From a checkpoint of a small rotation predictor: widths [128, 224, 384, 672], trained on scattered letters and digits in many colours.
Rows from block 4 of a small rotation predictor, named by matrix and row number. Rows with one number belong to one channel. Each number is 128 + 32 x the weight over its row's rms, rounded and kept within 0 to 255. All counts start at 0.
Before each channel's rows are labels from the 100 images, of 14848, where the channel reaches its highest value: "responds to" is what is common among them; "patch colour" is the nearest of a few named colours to the mean colour under the peak. Only what is clearly more common there than usual is listed. The data: scattered letters and digits in many colours.
# convs1: grouped (8 groups) 3x3 conv, stride 2 (model.blocks.4.convs.1.weight, 192x24x3x3, each kernel summed), inputs within the group 0-23
# convs2: expand pointwise conv (model.blocks.4.convs.2.weight, 384x192x1x1, transposed), outputs 0-127

responds to: the character D; largest: D
patch colour: grey
convs1.188 [ 92 121  85 129 173 166  78 141  85 158  62  92 161 107 163 148 108 133 108 105 103 133 171 130]
convs2.188 [ 54 176 153 151 112 120 181 186 172  88 194 154 144 114 168  86 156  62 128 145 134 105 122 138 121 143 130  83 106 145 205 115 120 123 134  75 146 144  85 149  89 140 165 126 122 128 125 153 116 142  94 151 133 132 111 202 154 149 119 141 108  93 179 111 140 109 120 131 149 211 194  11 136  97  96 222 131 140 141  93 110 151 140 146 113 108 146 130 102 166 181 113 146 111  89 203 119 154 181 125 142  82 110 105 104 154 114 100 112 143 116  77 104  93 139  94 126 193 167 111 119 146 127 124 163  97 125 113]

responds to: the character D; largest: D; the character 2
patch colour: grey
convs1.66 [113 132 110 199 171 148 136 132 198 144 119 102 100 128  84 102 158 131 121 139  95  79 105  81]
convs2.66 [157 163 113 144 164 127 150 110 114 128 106 152  69 151  93  95 161 117 120 158  62 191 152 119 201 136 141 153 118 162  82 125  86 108 175 156 134 179 165 181 183 125 118 104 144 142 137 111 162 119 135  40 147 138 151 114 130 127  90 131 158 129 172 125 102 164 128  90 125 208 164 180 173 174 127  70 108  87 121 145 178 155 129 130 147 166 176  81 173 119  98 160 143 118 165 122 111  95 128 142  87  98  79 137 226 125  79  86 130 136 128 160  95 149 147 120 112 108 135 122 109 120 149 105 112 171 137 187]

responds to: the character 2; largest: 2
patch colour: grey
convs1.67 [ 65 103 111  84 118 128  84 122 141 167 145 114  80  84 129 150 181 116 118 134  66 160  97 122]
convs2.67 [171 109 186 158 131 157 109 147 134 153 115 163 111 177 154  90 113 146 100 162 178 145 115  82  98  97 145 166 113 108  97 119 121 172 147 101 145  76 131 115 111 165 160 148 167 163 206 146 155 119 188 189 110 145 136  95 101 118 165  98 146 119 123 179 136 189 126 138 139 195 149  87 109 113 110 145 120 139 138  56 114 163 104 174 215  96 155 164 157 185 103  72 132 172 154 141 131  91 109 129  79 131 146 119 230  77  92 200  73  70 146 120 124  78 129 115 142 119 199 107 110 118 113 107 146 113 146 116]

responds to: the character D; largest: D; the character 2
patch colour: grey
convs1.63 [ 70  90 128 131 170 136  93 111 152 143 118  95 118 158 176  76 131 135 102 174  65 131 130  88]
convs2.63 [117 152 117 113 132 153 122 103 152 128  85  55 140 163  99 128 122 105 110 130 104  89 100 108 173 160 110  83 121 117 131  68 144 229 122 100 122 160 103  43  87  88 122  77 142  91 147 138 135  96  76 146 123 122  96  97 153 129  88 105 139  95 142 165 103 134 119 166 121 140 185 122 117 154 170 137 130 172 163 157 117 202 104 119 148 122 163 111 166 145 122 122 103 218 177 113 173 146  98 119  68 104 112 124 185 179  70 126 153 155 172 113 125  65 162 154 179 107 113 140 132 128 151 145 119  81 133 148]

responds to: the character 2; largest: 2
patch colour: brown
convs1.187 [ 92 138 176 132 119 140 142 121  82 120  61 180 165 117  89 111  93 153 141  87  84 151 162 109]
convs2.187 [ 89 160 146 156 123 154  83 107 122 144 137 121 159 130 179 120 131 123 173 116 155  86 166  95 108  56  56 136 128 162 153 165  90 187 146  94  94  93 151 155 114 145 100  79 135 102  98 203 140 143 181 150 123 122 111 121 123 155 139 117 144 169 135 176 123  83 146 106 103  89 119 119 180 107 112 157 127 130 165 137 103 179 193 108 142 134  67 143 148 100  74 146  88 130 117 113  97 117 123 143 132 158 105 122 156 174 161 127 117 138 176 117 134 129 122 102 127 135 167 169 127 124  49 122 115 155 165  55]

responds to: the character K; the character 4
patch colour: brown
convs1.77 [163  83  97 111  88 134 171 154 121  89 111  99 158 174 102  81 139 115 123  87 133  81  81 158]
convs2.77 [136  85 118 111 121  95  87 177 186 100 163 110 176 138 113 154 165 168  42  82 165 146  91 166  65  98 117 137 111 124 133 106 106 153  67  85 199  89 144 144 110 165 138 147 130  54  85 105  82 102 138 116 133  75 116 149 112  90 144 129 129 129  99 100  95 165  91 158 110 149 118 133 161 144 115 168 149  99 113 214 128 146 152 134  81 105 151 135  68 134 126 189 141 142 185 177 152 148  76 128  53 151 149 100  96  56 198  93  80 192 175 127 169  69  99 141 141 140  94 114 140 149 128 135  59 170  78 139]

responds to: the character Q; the character Z
patch colour: grey
convs1.98 [123 131  66 129 144 119  99 141  93 165 136 113 133 136  61 135 186 199 135 132 158  78 133 121]
convs2.98 [136  59 148 103 169 120 125  87 104 101 115 143 117 124  98 136 132 101 113 123  90 111 108 146 119  80 100 123  90 191 183 107 171  76  82 153 101  62 122 144  84 137 148  88 114 102 136 128 166 162 141 114 130  83 100 166 106 104 123 126 113 163 102 141 147 164 110 176 170 157  83 125  90 102 117  81 189 129 103 122 114 131 137 104  89 108 143 114 166 142 157 140 111 141 108  87 106  97 149 142 128  75 143 113 160 143 187 138 146 152 111 131  64 198 159 210 140 109 147  93 128 107 132 148  78  90 114  67]

responds to: the character 6; count: six; largest: 6
patch colour: brown
convs1.126 [165 163 132 129  87 138  72 118 140 144 109 101  97  99 146 163 109 110 111 104  93 182 129 207]
convs2.126 [123 112 145 113  81  74 108 148 142 161 125 145 122 123 138 138 121 130 148  87 179 127 167 155 125 105 165 163 158 162 119 102 105 187 154  94  92 120 102 137  73 153 113 173 159 106  95 133 146 208 136 113 143  65 124  87 123 177  68 151 150 116 129 148 124 138 139  86 156 102 170 178  84 111 160  83 140 149 132 184 168  68 121 168 159  74 131 178 101 129  87 168  88  77 124  94  75 160  64 147 111 146 219 119 101 154  95  78 105 195  84 163 147 156 147 137 101  83 124  88 156 121 132 161 120  98 136 149]

responds to: the character A
patch colour: brown
convs1.36 [128 101  81 123 123 113 150 141  98 124 143 117  72 104 147 171 164 213 109 152 102  82  91 134]
convs2.36 [ 80  63 165  68 162 133 146  69 122 129 138 145  94  78  98 125 159 116 220 119 120  66  98  90 103 166 146  92 130 130 115 167 175 118 130 134 108 113  88 125 165 139 213 130  79 113 107 119  75 181 119 155 130  76 142 101 120 104 122 117 110 148 103 107  86 174  96 168 214  77 111 141 105 163  90  74 131 131 166 155 172 171 114 102  85 112 215 123  79 112 177 138 112 123 128 108 126 177 102  75 193 107 145 149 126 110  80 104 116 132  95 111 156 192 136 121 153 140 149 120 110 151 158 105 171 156 144 112]

responds to: the character A
patch colour: brown
convs1.104 [125 111 205 172 155  74 148 145  92  74 103 130 123  91 151 119 118  97 116 139 150  82 128 163]
convs2.104 [110 127 124 151 118  58 152  83 131 129 111  73 117 106 158 148 118 154  99 173 140  86 113  47 117 165  84 211  87 131 117 144 108 129 111  67 111 152 231 116 163 166 121 172 102 157 150 157 134 163 131 128 135 127 149 189  90 143 122 122  97 108 129  68 115 110 101 137 179  55 110 215 156 146 115 164 122 142 112 145 105 156 151 116  83  98 139 114 113 159 154 167 102 108 122 114 140 174 126  59 128  88 169 129  84 134 120 124  78 143 134  75 148 136 145 157 142  53 159 106 144  78 130 107  88 119 119 146]

responds to: the character K; yellow; the character A
patch colour: brown
convs1.146 [123 135 174 146 126  87 107 110 123  87 132 114  77  58 125  94 134 152  84  53 110 139 128 148]
convs2.146 [ 85 113  85 103 113 136 162 131 108 155 170 133 171  79 149 103 151 136 135 158 121  73  94 140 145 105  90 117 164 117 131  92 132 201 112 123 166  97  77 121 102 151 155 125 145 153 183 135 111 137 107 182 111 129 151 163 166 127 109 115 117 190 113 119  77 108 115 146  62  97 167 166 159 105  94  58 128  93 157 140 173 150 117  51 168 126 158  95 140 139  67 105 112 141 126 113 109 189 130 114  86 143  85  99 119 165 107 168 102 139 139 146 134   1 139 219 121 107 158 174 153 139  97 134  87 166 129 177]

responds to: the character 2; largest: 2
patch colour: grey
convs1.60 [ 78 129 124  82 145 208 123  97 169 137 143 135 132 111 153 142 128 152 118 159  83  98  71  91]
convs2.60 [127 160 133 111 121 149 122 177 107 126 140 102 126 169 116 133 123 175 122 183 121  59 127 129 132 132 147 137 138 160 183 117 135 167 132 107 131 167 103 198 132 191 170  85 108  85 156 123 157 122  81 173  35  82 151 150 157  96 128 105  31 154 110  75 189 119 151 120 147 130 153 157 128 169 141 133 105 145 117  89 124 131 111 109 117 168 119 111 121 184 154  67  70 134 152 149 118  85  78 122 138  72 115 121  86 137 135  91 155 164 139  86 112 158 114  98 134 140 160 133 112 118 148 159 142 182 159 164]

responds to: the character Q; the character 2; the character Z
patch colour: brown
convs1.84 [ 64 115 137 187 138 148 143 149  54 113 108 125 163 151 149 170 103 115 106 143 137 135  85 171]
convs2.84 [103 113  81 106 104 129  92 122 120 141 104  94 155 124 150 120 157 119 131 141 112 116 125 164 114 115  85 170 100 139 199 159 134 153 134  64  83 125 178  92 142 100  90 125 122 113 143 110 156 135  70 122 102 160 166 120 146 186 128 162 134 118 167 165  73 160 173  93 165 125 103 116 109 111 172 103 174 177 127 177  94  64 230 136 143 129 119 141 161 116  86 123 105 125 149  56 105 138  79 149  55 183 100 176  85 108  79 132 119 160 100  87 108 130 197 109 107 165 153 123 112 117 116 115 106 116 170 119]

responds to: the character K; the character A; largest: K; largest: A
patch colour: brown
convs1.147 [ 88 122 122 145 136  99  69 132  87 194 106 166 135 103 115 109 136 137 110  95 165 116  90 195]
convs2.147 [144  74 102 132 103  81  43 158 122 119 152 158 132  79 160 131 165 167 172  68 135 123 100 160 139  77 121 186 102 112 114  92 107 106  93 122 148  75 187 141 112  91 157 119 100 134 151 113  95 147 166 158 152 178 124 158  80  88 154 166 125 152 147 179  86 169 110 104 161 144 125 124 198 142  56 126 127 101 106  83 122 100 112 153 130 150  85 134 205  75 134 127 131 158 113  89 155 164 151 115 106  91  84 111 145 175 112 123 135 111  85 120 137 127 104 152  88  70 141 138 109 146  49 111  86 103 142 116]

responds to: the character D; largest: D
patch colour: brown; grey
convs1.152 [185 144 112 172  99 147  99 120  94 119 122 130  86  67 163 132 124  86 163 134  60 103 154 132]
convs2.152 [ 99 200 108 150 151 151 115 175 178 132 139  33 127 145 156 130 142 128 139 106 159 137 143 142  38 135 144 120 138  50 109 139 108 137 131 146  97  90  85 110 117 165 110 149 105 183 118  70 157  99 112 102 134 123 119 190 161  85 156 132 166  73 150 135  96  50 150 138 131 158 113 139 146 192 127 122 120 101 127 103  92 184 120  93 191 196 103 129 119 165 134 152 100 204 116 141 130 117 175  64  75 142 152 159  97 139 123  96 107 118 108 119 157 144  80 152 173 114 180 156 110 126 116 154  98 109 167  97]

responds to: the character K; largest: K
patch colour: brown
convs1.150 [122 124 136 131 163 100  86 105 103 174 161 161 135 170  90 177 107 127  79 137 117  96  95 194]
convs2.150 [107 167 135 131 129  44 112  78 127  82 109 123 139 113 119 125 133 111  94  95 172 129  98 200 107 113 122 137 105 170 121 148 114 110 173 137 129 173 129 135 116 161  82 111 150 120  84 111  92 155 150  67  90 151  90 142 125 127 119 128 121 144 139 198 118 131 170  97 127 115 106 111 137 129 130 146 116 142 126  81 159 173  92  92 113 141 122 133 148  89  95 136  82  94 152 159 171 156 172 108 156  87  62 145 145 156 143 125 121 196 135  87 137 104 102 141 101 147 139 162 140 146 122 136 135 108 127 210]

responds to: the character 2
patch colour: brown
convs1.179 [ 78 160 115 140 107 120 154 102  91 138 117 122 153  82 160  84 170 128  97  60 153  96 164 166]
convs2.179 [208 147 120 117 113 158 106 154 163 148 135 119  95 143 109 135 191 108 130 107 191 138  81 126 153 142 142 111 144 158 145 141 155 100 109 161 130 120 126 153 159 145 131  30 159  93 107 158 138 127 141  90  74 125 168 119  98  86 104 160 100 209 122 115 179 154 125 114 140 120 108 136 128 148 141  81  85  72 151 127 120  75  93 133 175 110 189 149 131 131 126 194  55 150 141 121 103 138 106 155  88 165 149 166 168 144 139 125 157 154 172 101 122 120 125 108 104 153 185 122  84  45  98 118 114 148 155 115]